A small sound classifier, trained from scratch: layers 12, width 192.
Rows from block 6, named by matrix and row number. Rows with one number belong to one neuron. Each number is 128 + 32 x the weight over the matrix's rms, rounded and kept within 0 to 255. All counts start at 0. Numbers have three digits each.
# fc1: MLP up (model.blocks.6.mlp.fc1.weight, 384x192), inputs 128-191
# fc2: MLP down (model.blocks.6.mlp.fc2.weight, 192x384, transposed), outputs 128-191
fc1.115:157125077134131144173158054172181159170110103170069135195101067042175135130114091151061083177086126103128113120074098154174151155148124169085089157137125134119097127104110162102135160123136119
fc2.115:122156146123116159118131102133124125135138136135115120147133142216124106102097118143143138128114136109115130137130156115125106117144110131112147107080149136133130114127165142111113115105156125
fc1.116:165093088159185114155137084117163196140128128180124102200096116004145161133140124100104120161108098104071125115068089129158120157124111181098100151144069121145123166171102207069191167156104115
fc2.116:116142108186086091167147146102151072142152132112103109125156095184120138164162080152129115138114159114132137126163165165106113093128107065139145143063098163096168140110127110171096123103154155
fc1.118:076113156130139128129165048123163119123200221148173150171150145134085175135158161055185060138099062091118167092077102138070148179131132134107107138150110148105105125177137144115148107163119144
fc2.118:109124147083114125086096157140081108148155130133132191152115126125129136087069187060138162112094112119147153140145090113133138139083075081075172080112168126154063063183114119101161159137132082
fc1.119:140131113189153130148143115164129127058147187094134154154097154077090109138177166132137126132120086118111114135102103120085151144123173168075121151157137124142098074155112143103131181154117123
fc2.119:103121087156133135149122140073129082151113093103100163132120099145158135096140132105178096142102110099104147123110140160156151127159111148150109124087094168154134147118101159158141142098135158
fc1.120:135116076143148113140156069123176142192096083153082146135111070037184143119135112145083095167085121114111155111095116156198132160146137159149070171142122132128130129104105169122130101132142136
fc2.120:108142143174129147139173091139116143110160177129126128168138155227103084128127101151072119114112133125116114130111145138090097150142129101133134113060132132091148133113183169129131076114130133
fc1.121:124136081154140123132132072163161147137090087152096139187097112038180171108144120105082111155101102108108158156100112117189173188141131141078109174127123116140097143154103203103142165122147105
fc2.121:125152118169098169143149127095123088129124135154107145159151138176142076125147096140142108123116133114108108131109174158108085149164132130153120126071118160102173152095154168178113068127121144
fc1.122:112105082173130119144125050142168189178120091171096117161104093031180175145169114147103081168083120123105152113080120154183141134157100152122096167141102147133128154131097168098126146149125141
fc2.122:128132165126101136107164109097138117116168145116161145154136139227118109122120099155140121130136164161148102105144142134107114091137136085100123121070136135140137097106188087124132117117125145
fc1.123:146108139140139117126181050129141143080158234100136160121121146140096141139198202091169046126124095130132137087118117128051132115133159129101117161168128142142094092119114105100132136176097160
fc2.123:152112065121119148127098135150107108169127082164159189150099080103149117080085151080111144139087114133133144143135074103181093127102072154076157088098170132157080073188086144123144133127116078
fc1.124:147129190121136134127172055137153154136155215144160143159152135136108141120187144108153051148108117117136135059114119107068128132151149124145104133156136147112146103095155107094127116178116164
fc2.124:130135105117138147115115129144095106133129108130110171147105112123137102067083131095116142100109108096124110152121112122155115162115102116109142096083134127156117103164089152137121109117126103
fc1.125:101086125147125127138182052173154142120198207163149128153099146102096171153160155094104076128125107136139148077098093138086126123118142153109108145156117146142079080166125146093156154174096138
fc2.125:124143143137135117120091139138117107158136107115130164159121121153144119091098160097161132143136117110148124128129118098157145108114062091072142081140182119133089066150142138105174154142103093
fc1.126:139139073148135129156145083149176160199095084156075126142125056051188140124156095157108086165097125113126138121093116155193137138157119159175066173136115142115134130107105165120102103142137146
fc2.126:134142134181114148161176071169142141105149176141146131162167148202113111166143100169079109113118146107112091122115157136094070143149143103140124115076133132063195171108170181126122071107133146
fc1.127:164129108189107122141126151140138152106146149098133115153094145056084115158167156116101159133129132136138143142106114123125110112049114159089130168144135110147102082160113140097130171156114114
fc2.127:095093099201124146174122161048110071160125116106111185110123117140138100107173138137189110157092122100113125114137134152144173114129083097138099148090116177187117092134113131148108160121151163
fc1.128:146146078162106122147128104132168149191094084150064117153127061013204118155151112161079089165101144103149131128099146146202135139170114158112082165126125127126131145097093122125094132112150131
fc2.128:101186136151120129144134092158125153139124131118100091134129113195142092152136109169121122125135164105117128143124175120116122143178112115107140157060128130080150165110150143113108091099144120
fc1.129:174132152140128145137182029157162145099174230146171139153188173140095140148186204112137053139143123142129152061104114141054111099158157151132088128186130130107141102111130161099207091145064144
fc2.129:197125088158109137148095134143123111146127106132113124161120108113152135120112135099109138115146129126122153157107118140162096097104075147122137112079128114160096102172086128131125140095136111
fc1.130:108122177118129131118155055144156123110180225116158149169161133142084144144173166076164033139120106113145162081121117136086141165133157129115113137156129145124115135147143155132158090158094152
fc2.130:174128130098106133096090148123092107160144107160151175191132112145149114102063149090130147114110119127129132155141070125168076129096069085103155074109159133151103080186118149131140156107117095
fc1.131:145130068170120116142127086133170154205097075140087132104118053025189135137162097156113095167098134117156131135105126144210125131155124156171072175135117133119145122100096136114088092130147135
fc2.131:149149141198117150164195070153127163103168185112135141163139156229104090146169096163061120113123150102144095121115147131090075144148140080155125115075152125087152143112192153119101077123129146
fc1.132:151118087153115124153115111141173166158128128135137120132113089060158134190136106140104137154142115138141137130107092149154131135108125153090108155144108111129126125145104162098150163114123128
fc2.132:158140126134102128141116153090128074140151156128141145131148155194102125117119112146152126121137167090140113123168142126109128103131069082135128108127148135141133116115135138137142117119158136
fc1.133:125111078159163127144155048150171153186094081148097150141123070054188137124148117155091091162086123118088148117092117153204134155150157153145061176144115143136126129100107175120122114136138146
fc2.133:129133153165147150129183068140129161107176192137149134170131154224102105147144105145085129124114120127125103115111129143086089130142134093132117087079135127098155116118195161090133076127124129
fc1.134:156135069184131170142152100137135149178110099166161182162107137036169145130141176132143102159101134104163130106118108121193117120133139151077074130143160153140118085154099123063174228128130132
fc2.134:130165158109132143115107173109085079121113126117119110161147133165163088168097109173120139099157156106133089187148139138132092119155113121158148144130152132090134121104150124146096103084160095
fc1.135:132125157137105144120183082134164134076130210067111153090119147143108140130198112100096056136116131135150101074114119147031130115142199132168090138133127150133129111095150101137103124157140172
fc2.135:151142093143102155130097129154125113184073067155098150137118089103168085108090118121081128142092130118127121164117120130183084125138061130117142099080125149131110102146085137144083177099151097
fc1.136:142144117166143135144170058153155113084134190105130140130083146125107114111221152137121067140108088085093092072103131132042127161151153137092120143154099136143145129107160158130118100160099181
fc2.136:118127073161113145146103116116134090162116101146087174134092102106157066076099105122130129135090099079125093150107135158149123146122075131093143090084099153144110113153090142168106140119133106
fc1.137:107123165191101147137147081120146140103127155101094132106143095146103120113238117130138085151102121104131074097122124127036146109150170130147119160142150139144144148103170106136081116156127158
fc2.137:153139056162114148150117132172117111141097096125100157127120128079164092091088108118110133122124118076115114160132150118151097143131095142106137093046136137108124139153082147147082141102141099
fc1.138:162125103179110103144163103146120128074156220095133152121102157115067149160183183106101116128137097145148129116115105126043123146107186145062117175141096110156078075140113126109133154160112121
fc2.138:092118083162132127156117157105125106167120101135124175162107119133163105104133139093150111157089101115098169123081087160165142114137086163090121124108123150165120113140096163149162150113106128
fc1.139:082131182128100140140151087145152122123169165147146110216157153132101147091166201087180092141090115114144179099107118104086152140134133143054125129183131133115120106152185094108157129135118149
fc2.139:147139132107156122113108157150083153100175139118129152175122143171082145122089114087120169065116115105131133171134082133115140137077126157129170112112138106142081097177134120136137125129139105
fc1.140:080135206106099132130177076139151125134181230126155141150187118147084157130143131064198056144090097110137164086120125142086150164144152128094113156144110155097100124127148142128128131157132151
fc2.140:144163145098116120104119139197100124153135106128125133169114120133123124071085165071117142103100104139128162148143094103154109125100094097082149086102146137109093071152106150100136138109143118
fc1.141:160134082185157149157149062159162178142124120137122125136090116023170131144149131135103113155112120107129126110107121127160146120153134167092098168145132122125083109128103130081156197137097115
fc2.141:130140112157135143127138133101126097142127117139139153147118132187140119128144100147129115141123154128146105140131124115143137088138101131125122103101157146141102086154144142116126106095151136
fc1.142:173118067146166096127164040234122176098182187124162137238080177075058143124155166018055125122119061135130199112116038084124123157084119153050128146136148116159003084217081229029197201225085109
fc2.142:184122148084119107085141105193071158087165173124166177155118207135121149115108223065132165080144092135157150129125053060111103128084159140034148104149170100120079070176128129062150207129096063
fc1.143:139157076182112131144129069144131144145118111129092128145125098006172158102168151115120084148109095105145134126110144114158129166166134160081103166140120139139100116136108132103140224127131141
fc2.143:124158128124120150111137146117090088117122128094118136138121154164130089126113137141171117122130137096126098160153140106123121120144122129116126097083152155113134107131136113146130107100150135
fc1.144:134123173143151122137176052151164126094168231121144119145117134142107134133204122135126072153120109089135119072099118133051117154159162139140120153155115117117164106087166145135134104154091149
fc2.144:136128083133100133116098146144111105161107092145109163153123097116156085078090105141121153123109122071132106170118140125147094139112075108111159084066138119113136126167087140150081146090134083
fc1.146:151132079129163150143142109153167166144121107145109143192075078065164159129094111139096095174092095101109120116098107122175158149153124149086075134131101150143093127120093175076129147128138128
fc2.146:168152151114135158088158097115131102152149146151134138164138142209126109117089126144145110154111131128118101106139148104123119105138095120136100089120147164134137092134184162116143089125141148
fc1.147:145111089130161126143165082128181149197100090151071148159115063044190117121146102138065093166076111122122139119100125142196145158150129161164073179134136147129129130100110172114141118136137142
fc2.147:116142147160133131133171092155087133083151184098115125201135168217110093141132091131074144090119122128118140139126143122084096144134143095136156106034136112100149121120167172123127096106142118
fc1.148:159097066151195091142143074193137210087157159110112118228077140065061172133149127038041148133131073140174173130112012107130187134071120147029139190151118106192000077217083194025151226228124088
fc2.148:149085158091146091091154100187093185109170162143167160165091178161107116117122206073146158112121098135153151113105049072123151115075141140023149087159150118114056072194151131048178187145096082
fc1.150:129111146164123129139168069110164139081165197097120126099144122136093132147211138127116079140117118114139102064066119169045117132164173144145120157145100123131166100083151110136112111170088181
fc2.150:108129069145120143128082141134102100172092078166108168140139083101166074088086126143119141140088113083074107191126163135169105152136068130087160092073128131103146169157079163157113178082148076
fc1.151:127128102154137149144153079137179157189109079169103148163098055052181131099163104163100102165093122102116136127105123148195141142154128156134066156141124157116123121101121168107110126114133143
fc2.151:140145149153117160134177089169114146096144168123154130184167159211123113146133095169070122119130144122121102128130134112108103109159142095157131116116128135097157142123178161108133095103150139
fc1.152:107118170157109137139149090112142145083138178072087124094139088140103119116219107120165072134105118118170118106113125152047138108134162124141114179146149126148129140102169102128086134167124148
fc2.152:130142075150133134136098145168105130142095101126109139151111101091155073100090134118105149117116124113129119176122116108162098120131076127090151093084151125111085104169076128122088175109134086
fc1.153:114130121172141131164190096143116118059139220101114164127081167120085129121188181107115105120127099108146104106092127147040139157142193172092116152134129146173095087121124113136107100153116177
fc2.153:100122080164120143153117122115143103161114104136121154129129109128162105098124135085130115163090101109119161123054108184159144112122078179083116106123107161152108124151091136124135162118117120
fc1.154:109118133130142121159166041133157135113194213140169112155121141129075167163181186099149085128106103144165163081100115138055132136139136165126109157163126137119115092140116131118181101156087149
fc2.154:133103108143112137136095135106132116156124113134128164150097089131148142103123131074101149125100121158170145141099088170156142096095059132119152121115159123194083074170105089106141170163163110
fc1.155:136097075185156123121129092173149124128087101148136144167095150045188140130155095105082100151114110136098154151111104124182147177153117135112102155146121109146125134157091189107144186124126115
fc2.155:129127103168094156153149125078129070116125137103120140155122157154137094148141082159143104127121130107132082129117144154118118119148132145153112129128103158136164144106143125178111131115135146
fc1.156:158116136163139138137174075114146138077159202090122164101090147135091131096212173105156067123119114123124108067117114114054124101133171136115114158146124133150095098113135083119123138163120182
fc2.156:141102052158106124146112133148111104155120105141126165137122103084159125096092170063131131132088085142106165148120073124155123110111081131083138087087143135163063081190067144135127179138129094
fc1.157:181164077182111130141136131168141165153133135107119117129090126058121090161148140132100166150126112128155128140115119116152102103081114151104114156141137133153108115175092138079108200121100112
fc2.157:109132114179106154150122140054111077158126117111110147119129129185133096126164113154153104140101157093146109134158150147136145091138076116142126118083111165167133116119144124160126133114182145
fc1.158:136126086175101158147143074149168193156101110149121131155106086029195130124143131158112093168115121096149141100096135125182144093164126160081081143146128137145105125142108131097157186132122146
fc2.158:125159126130087163124133140102101090128121143117127113133162128191139129143115111141178112113121157142126107164154152129107105107155125116161126121079135149117159110093151131143130113099174136
fc1.159:180120112201150114161168105183130155071152194100152116170051155053082102159182148128119141141117105143160110129104068128083107101104155202074101143148113104127093081162119137096130200147102114
fc2.159:103123097160141133153134124063136091160102091100104163101089114145156147091172127102134092161076122110127154109117157153150161116170096126131114139104103193191103121083113119146105138138152174
fc1.160:106128179132144111135170043136152125090178224124137139161151146130085139142177183073154050132118094113107171084092111131050102157144159136121128155161120132131117126140125146135138099179097157
fc2.160:149115097105124141111079148153100103166133103168143170178126095105146108094068166076120161117099110125145143147125079114169094127090049124101169079107185122154085082196103136120142148131126092
fc1.161:103107194135130140116157081109151149101152206100095139116147106144091129123208121099166062129100108123160108081129114128057149132141173125114115158147152143138110104104157084131102118173118168
fc2.161:129128063129121142117093139189107112186089080173120161156122080089168107076067138093088150138090130134126151166139096119196091131114063147091155069045175125122105097192075141120096169115146075
fc1.162:148136088104117151140119156118136129158169143116118145111099136110070135141088136108151162139109118115162139127105097102115163088061107163107137105153128122165038061149114127128152149176128122
fc2.162:118096135134121096132129150085106105119145144132094160128093125196147137152112158115127153119114122127157135134130097122119164082084130091132129133079130133187085074159136111120143152102124125
fc1.163:128109166121153139141186062157164129128173211136128128161125124116121181137118100096131094144114104098110115067121114148072138173122147126152094107135108148117106125109182170112133089171131143
fc2.163:150134103129142145121132124175121095142128124147133158149116141116149104102104154111100127123097113109121119145115099113148094146126125127121137096101120139103102100138096159154094080107120127
fc1.164:134132098201133146144149107161130174138132134123158117118089121023144142173170151131105151141107140120171113122122102116137127114128129164063104152145134139121103103157115111072150214112111123
fc2.164:131128124148134136125162145101119092142111120102136155152144137166147128128142115131148102144116136106113112140139157118127135084147103102113106112103142157141121109109141123134138127109162161
fc1.165:130124176139154140130183062131157136116165203111142147125134153135095130126187149097147064147123119123155115051134115120077129123154158141125103147150147168132105086090151097101130106182095171
fc2.165:146109071142140149132093134135104108156104091165145167191104111107161110078091162100127145143081116124113121158130089105176090133119083115082147096078162128138095110173083154136140137095132085
fc1.166:126119173162115141120157080119149134081150196092090133099149121141090119108220118113160063135111117099136094094122124136037134123158184129151116165145142138124155136097152103134082110158120176
fc2.166:127141055154101142143083140175118099173082074156095154134117087081181089071088124114109136136096129110119150180129137114175086137129051152098155084040146137116119107180066153141085174091150072
fc1.167:133139168124108148140155079142147123086152200111164138164161137138088130127188169125164078145124123095113130081108118146050153135144155144106104139171126132124153137137159128134163103150109148
fc2.167:154150111137093137137102121144097155127128108108119144138126115139149147098100136082110137113121121103139125166108114135151111117111088142122138120102134126184061097165106111126114182116152104
fc1.168:162114073124131130155137089127174163203107096151059134138128052036165150132126106163097100173091128109121128116098123164181116130144111162144073163135109141121140127124102166112112109149130128
fc2.168:102153141168111129127138119151115125125148159120128091172169123205108108168129113185108139102139165129110104150129174156097082135146116087138153120068131099069190154108164174132114070103148123
fc1.169:164105095161145122142138093162146185121145141145133078168084120068098132153150125133071167143125100123110145125108113139147124114093098156102120155150078109132115128148104177063164180152121117
fc2.169:108115091178117112168122136083124081164135110113117119155132094155128153139152091160137125150108160112119119129130162138124159075143061116129138135093111153137141133121120132158111118096148148
fc1.170:131070069157136142132165080123157119149152192137125151148127117116113155160154124111143069168119105139115137020098104144076110143112170154164053129147119154151156119154118140144148116201087190
fc2.170:142132107140123138125092129087139105174111084145122171126094091117145084087094143135172128159113144131176124123140138154166131140122080110075135084061113150121114108167100113143140181131136109
fc1.171:137113185145149130139175054158166142093160198146149102158131130136105130132209125126125065150119103093113139092097120134061121158163146140138126144169104119098166132106169172133171105144100137
fc2.171:121128074127121140117096135141101111149127093138068156129112103132145089079072104117090144101109102078127120166111127148161122157105079138142160097067120119145112146169083151161075118112144098
fc1.172:107109199133123135127164059118150124110185209137143127133178113138096146130183125104184055137120118127152145072121119139058128140157148126137118148165152125105135107111143104130134116174101154
fc2.172:159138101108103128106097142171097100163115094163155158159140107117146113075073158089097157111104128154108155153135097116176048124089074120099163074075170108118116083190098139117127148100120078
fc1.174:111127195154108132146143062145173123103164198138135090126163111132096144129212103135151092138110118098106151091096115147054121166157151136129120163161114119108161133121178155142126078142111144
fc2.174:144142093132113135115103145143118119143118113127108149137118114113140096103090113127091149115134124114125114158119131132146086119110088117124157088077123120099108097162081125133073152107139100
fc1.175:130124168133145126135159072134137117098185226123148143145130138132092150119177182076184039134114099106131149072118115114070145168144148133115116134162119147112113101136137122124136113169088167
fc2.175:138117109118101133119089155133087114153123107129131184161114110110150114082089172072130154125095112130131143156149088120162100131090073099091168086096160131162073081185093126124137171126120084
fc1.176:151094034213086140146142123101136127110122118096126172087073157044138125131178191150154096137125142130156117112125122148143121084119147157049108193107108131180089072120081085113105199137115151
fc2.176:096103136098146082141100137173115143128137135132140113188116120143140141156106161099105142119132109160152132155119072124138134132132110110086147150133142105111112116137125142089142080099133066
fc1.178:117103144163139146148188059125164120073156208089093161126101130127105133129210149123121075148112102116130099060103128136030135151149180143119102167140102158151133117090158117145103107176102187
fc2.178:115113072152114144145109129134119092170111100154106189142119098088152083084091119131123124144086106087103106162115138130150118146132072134097140080068131157113134145170069142155107164111139094
fc1.179:164111105167141116153114110152141168105144157122146098150104121056099154179162140121112193152131119120117137130094070133145113130055113160091120142160114110144092112190114167082149167140092104
fc2.179:106117087186112115175090168076129078163128102145094093135146100156126135145161099164128134151116178103126131162137148138137156084126065113143162153078123130154139126130130124157117135087160132
fc1.180:115130207141137127143165045160172122101170212156154108172159129142121128145189117131144069138111114087104157089088119148062129174152153140144122148165113126101164158115188182144177090149095150
fc2.180:135145109120114131118107131139099113143129110122081154140114106138134099097084102102097145098105112080138123153120127138158116148090069110136156091090126121139108130179088125158081125104133094
fc1.182:126146084200106162143144102166129148144106122103146132130076132037182108150154132119111119148117104141163133140109114119165132137144125153065105147151117127132086111166100132093137235118134117
fc2.182:112144134164103155121144119094131084135124130108125142146132159188153124144146093149147096143112161110149113137147145129121126107164112096155111104115104174110142137103160123147142120113166158
fc1.183:161118159129164127142180048139149132121174197155169143169155157120100157143151172115136056134119105132123148074110101117082121121126145137110099111173121144122103087153155148104192101171094158
fc2.183:154117111108137135115114137142086095138148140139145178181102113124143130095076150071123141115111110113134121143131077105145100141109090104098143084110156135165063084174114146135144135122128110
fc1.184:151122144125167130132194029130169146118169229146162134135113152125087143146167168090128035146130093142121130048089103123067107117157156136130090149146148146117100061124131139091158094170099166
fc2.184:132109083143164142129103133135119116171119095157146168196105091116154093073085166072106144158094095151139143138121068127170125116110059142080150082113171137159061079187106143109166140124102081
fc1.186:141134169117164140143161063128151107128157223170176140179155137132095140123163172088166039157095089106118150047115111108089143156161145145151104115160121152113159124120165157128181104142104153
fc2.186:124134102114136140112119127139095119131133114123113175153097114146132122071080113084090144104102094081119110164106096113162136160114092114129150107087131139168084130163111155145119132120145098
fc1.187:135131133218108141138131075099147139116127143101077126093128141148113126092253097132130081134118124115144048090107145135043117121141147123136118177131151143164150143096161091158082155153129173
fc2.187:086107051174149150156130129132106115115108109074065182121073136095147079065094105097116127099102096102137109141123123146131140172133120143080137125034109141151076116161080159150080127133144101
fc1.188:161126160105161132119162050155167121186158161151147136116131114149090169111127088119061082148103115153140085014130136117070118127128112114178102089135124163131135099130176125113147129205130150
fc2.188:123137108137141121130143102193118092146079116136105166172121135099183101117108137088085111131067089062111136133110103110165120201140129113098119105107122169111109136124087190169110122110127133
fc1.189:104111168166127143123158082114138137079150194081086151102130116149093136107216126115147056135108111100157087080120120133047132120150181126125115168136137139148129124094149086142090137181123177
fc2.189:118105052170118144148094130170116098174088081161097165160111080092176097082099141100102129139064109109110134176117110123177111157126057143083153097071145149140108105185071165132096171104132081
fc1.190:121118083124144155158148082147172189175111106171103134198104056044179141127118116131105069170073107108135120107075092162179168130162109166103091168147136151140103107096100144072166187128121136
fc2.190:132158157089124136098131130129113097123136141123132110170140110212117109129072125143153135120147130146125124161162151094123128118137112088130134110075147136125139123127168157124120118080148117
fc1.191:147084152114166105124182040148154123106173202142159147178103170136109188176140190086133084135111062128086145086084105141085143140131135128106120122160105152107099085130145164091209138172091162
fc2.191:156084108113117151122126135118116090148141119140126187161114118140148114092105161080133147133097094089117117133120098109144119144103092135096150082109109127172098079161117157157133114113097114
fc1.192:124128144171107143134162102125140137058123167072089144096133127135117119100227116132150083138110120100135067105115140130032122128134215128161122172137111144139142150080177117149088150149122180
fc2.192:144145068152099153148108116163114136151083086126097146131121110085184089104092116129103125121111126098123116175122140130164109133156078154095132105080106144105110120144067141130090180080134106
fc1.193:149152184182089096135126075152152132056127180095108058074191120160114120089255125148115057115143124112115119112117168124000108129173188108181129209157109085137191171067207131145092124149114146
fc2.193:078072150108166091113150129091163138131173165130156139134141148131081207148136141115147128154093137174162133080110076151104160116104135137116110139219167146146115100122162093106162108183121150
fc1.194:156143083142104115144154073154175142196108090157084122136123068027177153133135131150077093172090135095130144120091135141193128135155126168112077159143122139101135145093109142115114143118141140
fc2.194:118160160106120137109145091139113154139143141130114101135139116217136122138099134156109126139120161124133150131125161100114132106163111109120145113072134129094138123117178145096136086106158102
fc1.195:145121155138157124135172048155138105112200221145171159173150143118097164128175181084155050139122083092107164049098102114089129153158139132111106137160100158094124108134146140127160101191095173
fc2.195:120107073123111121115110138147117110159141117138123203173132087109128127061077167076130151135078111101143150134120099139144136145098075095060165075076142128174081093182089112124102181150120091
fc1.196:128135173137150130147160047129164105140145181132130134147131147134091136109211140114166068158103105103102098070115135114059145167169126135093117131170114144110150142116178132119134118150105140
fc2.196:104136105133135136128128120143103109122120126116101182127109101122147128060101122066120139100093087071119112146116115120143130166130126139121134132075117138153122128140087148151093109131154115
fc1.197:104135193127127129160156112149158107077154225131152122154182156134095152130174161087177090141113085115118169091094096141058144166136152173124108140158135135118141142150146147120164095138100133
fc2.197:164156144120094126115085133125110120147133109139113159145145113147131142097101152072128148079116112119135159175119104145163109129089075128135169105123139114180087069174116120135109172107137116
fc1.198:114110155177127152129156086107153123078155197084097151119131127146099119110222128108167069139106115104148089078110122143043137119151189128117120170148128142157136131088154099142077123177116190
fc2.198:108112053168129131153095130192114104176095079162092172158111083085171109080101144106095125146080107107107134170125105117177122156135055155082147088065151145130098108189070158140110174113136085
fc1.199:158122143161148144134176042146173128110134169143143145134135136134100129122215147134133055141107119101087095062119138117040148131164159139164116134161122138132161130092151139111130106155105176
fc2.199:187147070166118142150108118153142102148110102133120165147113122103163084085099118114100138112135113108142102159103120155166067137117082134121139103105133124166094104171097129160091128114108097
fc1.200:119150112199110141155141066138172157135105099161135115121149122113187124151239188141140079158119135122098126124090125128167133114163135135120098165186130146119163108130126132137145125111096148
fc2.200:126119086173131118156159127117124155088132143081065118151146095141115102167169021133064105087112114120122098145068133199085167143137185165189120145073092147127137177105111139165087121141148170
fc1.201:139126104188174115138114108193128158074158173119132101176098164056091121171175134088093151116139086148126143138099067130119127150079151142080120152163136098115081108172108182079164184133101090
fc2.201:117120071189115092171116135111149073152115111109098124122135111134153156174188088138117102138111146124100138141123164171134131122159100135143129142107071159155154136103116169164107102083136157
fc1.202:158127082150141162153155045168161158139099090172119148145091089018186187144117126141092086156091117122104142117088109146196151155144148164121075145153127152116107135127103170094164152128130143
fc2.202:098179141104092142083129151121112100148137116123112118135157105213133149143089108144170140142123164161113138146141175131122117135145114118131136092075134136116155106113153137133119099101158122
fc1.203:150048046151169085124163094149142162118162166152139135208106173076052174122130197005092140133109059151100238080094052115135131167069122141075125174128079109210082059194081214048215202228093131
fc2.203:107111127112144096104136100159113148093143152123167145144108153132133174140126194055143144114129086157125178140113088111131161104100156144060143139142126113131094075148112132073186165106100106
fc1.204:168127097148150144145136068157182179167115095168101131146078080041178134162141108122067110171113118122100123127102100153181138138143107141137083167150082143152114116102099151066124152137127136
fc2.204:130135159109126126122144100107118124131154148122127133145128117220116125154101117160107112126129145139137126126145118099109112096139104111157125126094108149148138099125178145131120098082143140
fc1.205:128121118206113150125144093112146127089131165098088139100124117147104113104242119135155068135109117104146086094098127139033125108162176127135120174149126148138155135080151101137079138164121190
fc2.205:117127058191113136167108123153113095146111096133079168150112109100158089079111141118126128122099105076107114156122143139151106141126077125111146103042132154132122118180093156156084148114129095
fc1.206:120124141186105150136141088124142152069129160084080136085124140147114123110231125120158087132113122101139074099109130127044120117140189129151114163143130140150139130093170118136100133147114179
fc2.206:113137057164096149159101127137107125138085088110086151119105119078170085095089114124122124114109119104117120177132148128160108145155085157109140107053109146117112134152062149151083158100154108
fc1.207:132129087144156175157152064147174170158105105180129151182084077034177144134122141124116085170087095120106114126095111145184159133166147160056076140144112172134107110117110149075143145113132147
fc2.207:147145141131133160107149118114135120146140140160148129145120123219130116100120122155137117158123148128130116128135135101126125108139093119127116083107132153117129074138175153091157096095144122
fc1.208:161140099158161140134153081174155169159127106165109133156066083048174129160125110124066096154110099114118129130096104134185129143144128159102106151144100136130080123112107182084144160123127116
fc2.208:112093119142132136126128106074129092150160124145128173135131122211131140125120125145133125137103131145128122101132124139119146099136093105109138104092120149151130088130172111126148126109141130
fc1.209:100114192160069143134136070130136160110145185108095110087176084142085143112225113124181069131120141112167128109120125131061150112137154126156117172146154126130143132118157089118101124176119148
fc2.209:139157068146096133137109133168104116155104102118105147129134116095151087079094117114091141111112139118114136167132133114153080149126092132092161094046145134072120124172082144146086151095126094
fc1.210:126110183131149117135176047139149125137183206148161156139152142133095165132159158080177026138106083114105191061113119115094124168142146136119102133151123167105095119166144143133135128179117163
fc2.210:144124111096099133091121147162078116138145123114150196167095138103132129070077145065130164115078104113145132131158076086152127152090101072063159092073161143137052071182096127112119157130130074
fc1.211:127128083172129137149154056151165135168104093149107142114123093029187153141130138152103080164083105101113133123091132151178140155163129153097087148141105167107126140112104153114144142122136138
fc2.211:132163153144099161118140115124124146143147138139124115141146126224138107139121146155151120139133154122142114132117122112136126109149100109098123096116155145102130093129187153103127078092136136
fc1.212:148131091192129134167142106136144141136128131129133147141090111022152103145156098140085130160112125124145113134104103131151126136118120160079105162164126124147106119152107128100113201127118124
fc2.212:133141088190116147160144158106125059153137118123144152132165137172124125116162100135161118143108158111140097129143147130127117092117093104108134105106154156135123109146143113151135128103133157
fc1.213:159141197145129103112176000165170120185163181172170129138166115164099144092204142136082000141128139157171142000125149105045108134204131092159111114154162160090156125085179132106156097205081170
fc2.213:129154149134091120147147141095134194109141153105150077071146133127107120142163121179173119104151168139148110115125158137100149084142158118137115173184133144109137140100156067115098159130110158
fc1.214:162163091192103133152139118130153163144125119099136111110111108021150130150165142141108142159138124124165103118120157121142111104119103155099103161135125115127103100147111101099119206114105111
fc2.214:155142097186134140149144144076111078147130129130140160155129145176133096107168107140134112138117167127141117138141117104127132081139089129113120124091139149152081085139124118132144150112149159
fc1.215:112107132148177121141185035162161131126187191181139152178124144119080161133171187042137053143101039107074189076091086114098156190131138139081113157153119157136081105163128195093167123192080161
fc2.215:120102127112135121105123137112114110140153154131155195153108147124123120075085182069168147142096096085142145100129090106138128119096086071068145079112143152174067044183136128100167143172100102
fc1.216:157108141146145125132191043145152130107178210134169146158146157128102167140180204100144058141117106128123139055103108129071124109122148123110111154167126157125091093126135120098145139180087168
fc2.216:150106084125144148116108131155106095158143112151152185191126103104149126072081159085127145138105115129133133139129089104160105138104079119088148068116177129151079092188095153114151130137096084
fc1.217:137134084152149149143169059165168180163111105168108150180083089035169171140134101156074105173094114101125125127102101138173148151148145165077078147151113149130103131129115164069133152119123137
fc2.217:115116140122121165113133094112134127137148141143147147141133112207132150117115134147139114146114144136154121122131143112127125094166116110145118111096121153119141110113187123101156093118143125
fc1.218:135117129127151115129197034139162145104174229127158163149124172136072153161180173105134037137116106130118133039108104134050116132152167140103109148162108157115118115123111135110140118169108172
fc2.218:144093101129135133130082118134144105181124092173131175185109087126160113079094159092119126158090103116133112150095061131191112152115050149101145095113164133168098098179112169125157129119124098
fc1.219:140138137206099149130149093103159122094125154101087121102139142142115111092255107138122070131123129118151060095119148138043124103150156126142117195124133145153149146094148101143084144135127172
fc2.219:124132065161118149148124130158108123120116116081087164138059136106148059097091097111086128102137102110123117157123126136126109159136109134082141106035096128122093133150089163164101143124152098